config = dict(
    horizontal_flip=True,
    targets=['finish'],
    stem='single',
    avg_pool_shortcut=False,
    residual_scale=0.2,
    nesterov=False,
    batch_size=128,
    final_lr_fraction=0.1,
    weight_decay=0.0,
    adamw_weight_decay_other_params=0.05,
)
Rows from block 4 of a small image classifier, named by matrix and row number. Rows with one number belong to one channel. Each number is 128 + 32 x the weight over its row's rms, rounded and kept within 0 to 255. All counts start at 0.
After each channel's rows are labels from the 100 images, of 14976, where the channel reaches its highest value: "top examples" is what is common among them; "peak on" is the class under the peak. Only what is clearly more common there than usual is listed. The data: single toy objects rendered from many sides on busy backdrops. In brackets: how many of the 100.
# convs0: first 3x3 conv (model.blocks.4.convs.0.weight, 144x144x3x3, standardized in use, each kernel summed), inputs 0-143
# convs1: second 3x3 conv (model.blocks.4.convs.1.weight, 144x144x3x3, standardized in use, transposed, each kernel summed), outputs 0-143

convs0.47 [148  86 185 152 142 103 107  67 203 105 113 136  88 118 102  43  59 153 130 143 120 127 150 173 141 160  89 136 123 142  98 119 113  95 182 163 125 116 147 165  88 157 170 114  82 114 163  96 107 144 160 136  88 117  61  79 168 112 107 137 208 107 112 130  58 121 147 119 105 185 123 123  82 187 176 148 157 120 136 114  96 176 143 156  67 124 120 157 176 161 122 173 140 126 153 126  94  93 125 108 166 127 133 134  90 110 161 101 113 163 148 103 109 120 158 113 118 143  84 182 132  95  98 170 110 140 193 132 166  95 162 149  89 115 115  85 136 118 117 122 176 160 101 107]
convs1.47 [116 115 189 193 108  98  95 121 148 145 109 168 166 142 121 125  99 168 158 182 122 146 169 115 129 146 117 199 163 154 127 173 132 141 181 119 147 110  95 132  91 163 156 164 173 102 105  82 140 128 132 148 102 128 144 149 147 127 164 185 132  91 121 127 136 137  73 149  92 146 101 170  89  89 165 152  95  67 123 136 123  91 147 139 192 139 112 193 140 112 109 149 119 135 142 159 121  63 118  98 126 132 156  76 108 124 163  49 147 161 105 153 101 137 137 141 109 140 166 151 130 138 120 176 195 141 160 146 135 142 115  87 158 126 199 187 141 138  62 217 143 151 198 126]
top examples: metallic (64)
peak on: part in the main colour (46)

convs0.72 [121 119 126  85 129 137 133 153 118 137  82 170 120  98 159 128  48 114 138 165 108  99 147 160 108 158 106 121 106 113 163 112 122 169 143 119 100 148  86 117 151 112 149 166 144 138 149 151 132 120 114  76 108 102 111 144  68 132  85 146 132 128 198 161 118 160 108 133 144  90 135 148 109  68 150 119 107 158 163  43 173 186 109 107 137 116 128 130 136 193 104 125  99 133 142 151  79 105 138 166  78 147 162 154 198 149 210 107 124  85 145  99 183 125 103 126 181 161 141 109 114 108 148  69  61 130 118  85 186 119  83 169 132 159 185 140 170  86  47  94 113 129 129  93]
convs1.72 [134 101 106  82  98  70 137  91  86  97 142 119 123 117 213 111 148 111 152  99 116 100 109 139  91 172 154 115 105 106 124  86 107  79  78 154  92  92  90 108  73 126 103  80 109 170 138 205 106  87  64  49 133 130 123 120 167 163 142 110 180 113 121 157  94 108 123 121 123 166 115 134  83 110 111 117 238 105 137 135 123  80 160 119  68  68 141  99 110 106 114 103  82 151  73  97 121 109 106 111 132 130 118 127 122 125 171  84 101  96  99 166 100  95 180 103 128  87 139 111 149 103 123 162  60 102 117 160 111 155 123  59 105 132 134 124  93 125 133 116 128 139 157 131]
top examples: metallic (75)
peak on: part in the main colour (68)

convs0.13 [100 167 133  96 144  92 168  92 122 196 133 171  99 138 165 101 118 111 143 149 116  93 134 143 141 112  89 173 166 145 112 106 153 135 112 164 103  68 172  81 126 171 147 152 135 123 133 122 105  45  93 133 106 149 120 141 166 135 117 126 178 158 156 143  42 188 167 160  97  97 103 200  83 193 150 155 134 152 138 112 144 151 137  82 217 151 130 121 192 172 130  79  94 159 148 130 134 118 139 108 134 139 103  81 121  87 165 138  75 148 114 135 103 132  70 130 107 105 163 131 102 136 135 121 126  33 135 134 137  58 140 113 104 105 133 158  86 132 111 119 132 103 165  95]
convs1.13 [ 68  47 185 184 118 125 122  95 130 139  81 157  55 102  75 157 178 125 155 144 101 102 113 143 159 128 179 167 164 109 147  93 160 175 156 110 161 144 154 139 127 147 147 154 138 150 116 156 125 125 115  65 175 184 218 153 166 168 171 110 130 121  78 126 112  81  83 162 125  99 105 184 141  85  90 122 129 138 107 135 169 124 176  98 129 187 178 131 170 143 149 108 117 176 130 134 151 169 173 130  77 106 100 120 139 161 115 159  86 153 159 106 141 121  91  83 122 138 139 135 151 145 150 127 109 102 105 146 127  70 117  79 123 116  97 109 108 150 166 139 173 169 128 176]
top examples: metallic (70)
peak on: part in the main colour (85)

convs0.16 [129 112 121 103 130 163 134 140 167 121 110 129 151 133 106  88 139 183 169 111 153 117 117 118 114 114  52 107  93 102 161 128 161 140 148 129 104 167 133  88 157 195 127 181 130  99 124  81 160 129 152 148 167 154  78 187 162 100 142 130 102  84 138 150 150  92 111 181 104 114 138  82 107 119 147 122 134 115  90 171 145 108 175 132 180 124 115  73 148 143  61 135 110 123 170 129 172 106 144  86 121 123  99 123 142 177 102  84 115 133 160 112 174  92 139  87 134 109 116 103 160 111 186  83 119 185 196 129 140 123  68 149  85 134 138  46 204  96  35 126 122 143 128 181]
convs1.16 [149 127  96 161 143 112 113 119  88 100 122 165 134 143 177 127 165 146 171 119 153 122  75  72 136 161 111 174  95 109  94 156 162 117 106 126 107 150  81 155 123 151 172 149 119 122 135 180 150 120 158 151  96 128  71 189 123 196 151 123 135  44 152 178 140 137 152  89 123  65 163  99 103 154 153  78  89 137 186 154  78 111 132 133 108 116 112 140 110 156  70 131  96 122  76 115 130 123  81 143 134 124 201 141 126 139 147 179 183 172 173 153 157  73 127 147 114 107 129 139 166 122 194  88  85 105  98 163 106 102 174  85 153 126 173 171 137 111 141  73 132  93 185 134]
top examples: metallic (76)
peak on: part in the main colour (71)

convs0.137 [105 123 122 151 124 146 121 125 122 138 164  97 142 100 126  85 118 158 123 142 139 158 102 136  70 148  77 135 119 103 134  28 138  77 115 130 103 160 160  82 152 128 108 103 102  95 152 139 122 145 105 215 124  50 157 130 120 142 166 175 151 117 118 122  53  89  52 166 152 108 158  98 142 150 147 104 125  99 110 129 136 128 153 130 126 131 103 161  91 124 147 208 138 140 174 112  92  80 150 124 179 163 128 128 173 149 103 121 177 117 135 114  84 171 154 153 130 145  53 112 118 110 141 178 206 127 150 145 138 192  81 143 154 110 166 138 145 101  70  63 114 110 177 136]
convs1.137 [124 124 114 148 103 141 135 170 111 166 178 104 142  93 145 108 114  69 136 152 118 203 160 129 103  93  88  96 142  72 178 121 135 184 108 103 143 174 144 139 167 138  71  69 138 207  91  76  98 118 136 134 127 145 128 133 133 108  69  89 107  91 128 134 141 121 163 186 154 113 155 131 111 177 101  74 142 104 136 150 105  89 129 106 188 191  75 148 124 126 160 214  62 141 141 105 101  79 121 123 107 186 160 112 138 177 133  99 182  83 133 131 116  87 141 122 155 136 133 151  75 181 111 125 129 132 137 144 141 160 132 151 177  97 143 108  99  58 122 103 121 147 155  99]
top examples: pine (25)
peak on: part in the main colour (81)

convs0.75 [122 102 138 116 116 118 108 158 153 137  85 171 126  79 153  53 125 124  77 129 131 116 131 187 132 149  60 133  90 131 115 112 156 111 144 174 102 146 169 182 125 129 171 177 152 126 122 113 158 111 134 144 146 134  75 145 105 136 165 119 133 122 105 141 119 109 131 161 140 102 135  75 139 101  72 113 155  94  83 183 127 159 153 150 128 116 133 160 148 119 116 128 115 140 187 137  66 104 143 157 123 119 123 154 126 202 113 169 110 189 137  20 113 169 117 202  89 152 144 152  93 108 201  86  82  84 128 179 128  77 144 105 130 159 189 141 100 108 115  51 107 125 120 161]
convs1.75 [170 153 128 147 196 111  89 156 112  86 116  98 149 134 167  80 100 156 121 101 157 133 161 124  90 174 126 151 114 136 156  78 129 170  86  90 167 130  89  55 108 105 119 166 201 141 164  62 162 121  99 104 136 110 135 141 143 101 110  48 125  61  97 154  89 105  82 108  95  95 128 143 174 164  76 111 143  95 137 129  95 140 126  69  96 139 154 100 100 136 129 113 147 139 109 120 102 139 102 136  50 149 132  97 178 105 155 144 130 122 125 145  94 110 111 148 123  86 148 100 136 100 194 112 125 144 148  96  77 108 164 151 136 159 132 121 155 135 148 143 251 169  98 129]
top examples: metallic (88)
peak on: part in the main colour (82)

convs0.3 [155 113 112  89 116 167 207 140 105 133 109 144 132  94 123 165 125 120 129 124  83 106 111 152  92 131 118  80 148 106 124 181 149 106 147 152 125 165 123 138  53 141 110 105 151 185 117  63 147 161 173  92 191  97  91 155 137  90 101 126  76 139 128 164 145 146 155 107 169 125 158 145 118 121 138  65 141 124 102 115 130 152 141 135 130 159 155 114 152 157  94 153 104  84  92 159 136 111 147 129 148 142  19 120 145 128 156  99 154 114 169 109  70 142 108 135 233 129  86  99 109 126 133 117 169 167 116 164 119 164  71 177 171  88 118 123 137  55 139  55 129 134 100 174]
convs1.3 [ 90 131 185 104 135 129  73 102  88  88 200 155 132  59 128 166 122 101 110 157 103  99  96  72 133  89 103  97 109  90  94 146 130  47 165 110 138 152  70 143  78 125  95 137  67 124 116  87 166 165 145 166  74 131 105  86 127 147 137 124 128  77 120 162 187  77  85 116  93  93 138  94 133 143 106 103 134  85 167 145  64 143 151  91 137  87 160 126 103 115 125  96  75 128 115 152 111 120 120 183 141 147 173 100 157 103 119 160 176 148 115  83 121  56 122 103 146 104 113 107 162 138 116 121  89  70  87 146 163 140  71 105  99 110 130 117 105 144 133  62 140 149 117 122]
top examples: yellow (25)
peak on: part in the main colour (75)

convs0.0 [116 101 114 170 185 138 143 112 174 155 136 164 160 159  86  85 156 191 131 153  69 180 156 164  89 104 108 134 141 118 137 172 132  72 173 136 165 126 124 136 119 173 121  90  97 135 158  91 153 125 108 146 172 147  75 160  75 119  99  89 123 129 114 142 150  95 184 174 140 117 141  74 106 132 160 180 101 159 106 188  76 108 140  90 163  85 114 146 104 160 105 122 173 137 125 120 135 103 109 163 102 162 143 164 125 111 159  82 146 104 154 122 106 101 169  72 124  74  48  89 118 148 135 172 152 139  98 103 106  42 163  89 133 124 106 105 167  74 113 189 118 123 141 131]
convs1.0 [177  68 115 131 149  61 131  84 207 115 164 141 173 128 172  78 136 127 145 227 121 186 143 109 151  70 136  65 150 127 153 175 126 104 171 130 143  80 120 140 139 120 128 105 125 136  93  92 135 150 143 142  94  81  75 157 141 140 119 122 137 141 133 132 174 103 127 118 117 119 109 153 164 132 168 166 149 119 119 203 118  98 165 117 133 132 114 152 127 178 139 178 133 167 129 137 109  97 181 174  99 174 117  69  97 142 152 126 162 136  93 135  81 113 152 175 123 106 112 129  98 129  54 149 176  85  59 144  39 134 122 137 150 163 101  98 136 129 117 101 108 136 150 154]
top examples: yellow (26)
peak on: part in the main colour (52)

convs0.123 [167  44 174 151 116 194 150 139 131  96 116 124 154  87 186 121 123  94  98 139 118 136  99 159  76  98  84 138 166  94 128 142 121 117 135  93 105 126 139 156  74 131 110 142 136 112 157 117 135 140 139 103  96 136  85  89  97 120 157 179 121 104 124 149 103 130 102  98 122  88 139 164 140  81 111 147 160 144 128 135 100 147 120 190 126 154  75 179 128 161 134 117 141 174  60 131  65  81 153 116 114 124 159 179 146 121 188 159 128 216 143 122  82 178  31 156 125  93 115  82 172 161 158 184  79 174 103  90 145 120 133 169 147 100 133 122 122 132  94 101 136 131 150 180]
convs1.123 [101 162 196 100 170 166 178 156  88 149 124 129 171 146 141  76 142 100 105 117 151 155 120 109 114 132 161 139 113 100 162 136  95 125  99 116  70  96 141  87 152 108 154 144 156 160 187  92  88 125 147 142 124 135 162 135 133 127 163 105 155 122 127 109 134 132 143  79 151 103 111 115  38 122  83 154 159 110  95  91 108 110 114 158  99 131  82 115  89 174 155 140 167 152 118  86 117  87 114  54 139 166 196 159 107 119 178  63 133 142 107 135 133 175 152 112 114 133 161 154 196 158 203 103  64 185 143 106 105 121 164 144 120  91 145 109 150  90 101 174 199  83 114 110]
top examples: metallic (87)
peak on: part in the main colour (66)

convs0.82 [110  65 206 169  99 124  97 183 139 121 167  98 110  80  90 120 103 136 126 122 145 140  95 169 125 149 114 158 103 152 125 113 139 135 114  80  65 155 174 124 140 106  95 131 102 140 134 134 147 144 102 198  77 104  85 128 172 120 155 187 118  93 117  72 114 144  55  99 159 130 143 126 116 197 146 142  72 141 115 109 106 196 133 137 137 115 129 144 154 146 128 173 131 149  91 110 177 139 190 117 135 130 104 150 171 115  79  86 134 169 139 122  46 142 125 194  74 129 114 110 143 160 156 185 148 133 194  87 123  94 128 108 128 174 154  63 122 110 137 119 136  94 166  98]
convs1.82 [117 129 172 219 135 184 112 172 136 165 183 120 104 114 154 129 167 107 112 162 168 236 168 136 132  65 147 156 101 115 152 186 120 161 106 111 148 184 131 120  69 147 117  88 144 101 149 163 168 110 125 150 101 117 119 150 133 125 156 124 178 113 163  99 170 130 117 123 144 125  69  80  96 141 141 136 117 132 101 162 121 104 132 120 168 134  85 173 171  93 114 150  91 105 100 130  77  73 104 139 143 155 148 189 159  59 115 141 112 146 133 143  78 139 130 125 124 108 128 163  89 172 127 145 137 133 114 116 108 129  55  34 161 102 139  98  87 138  97 148 134  93 172 124]
top examples: metallic (84); from above (65)
peak on: part in the main colour (85)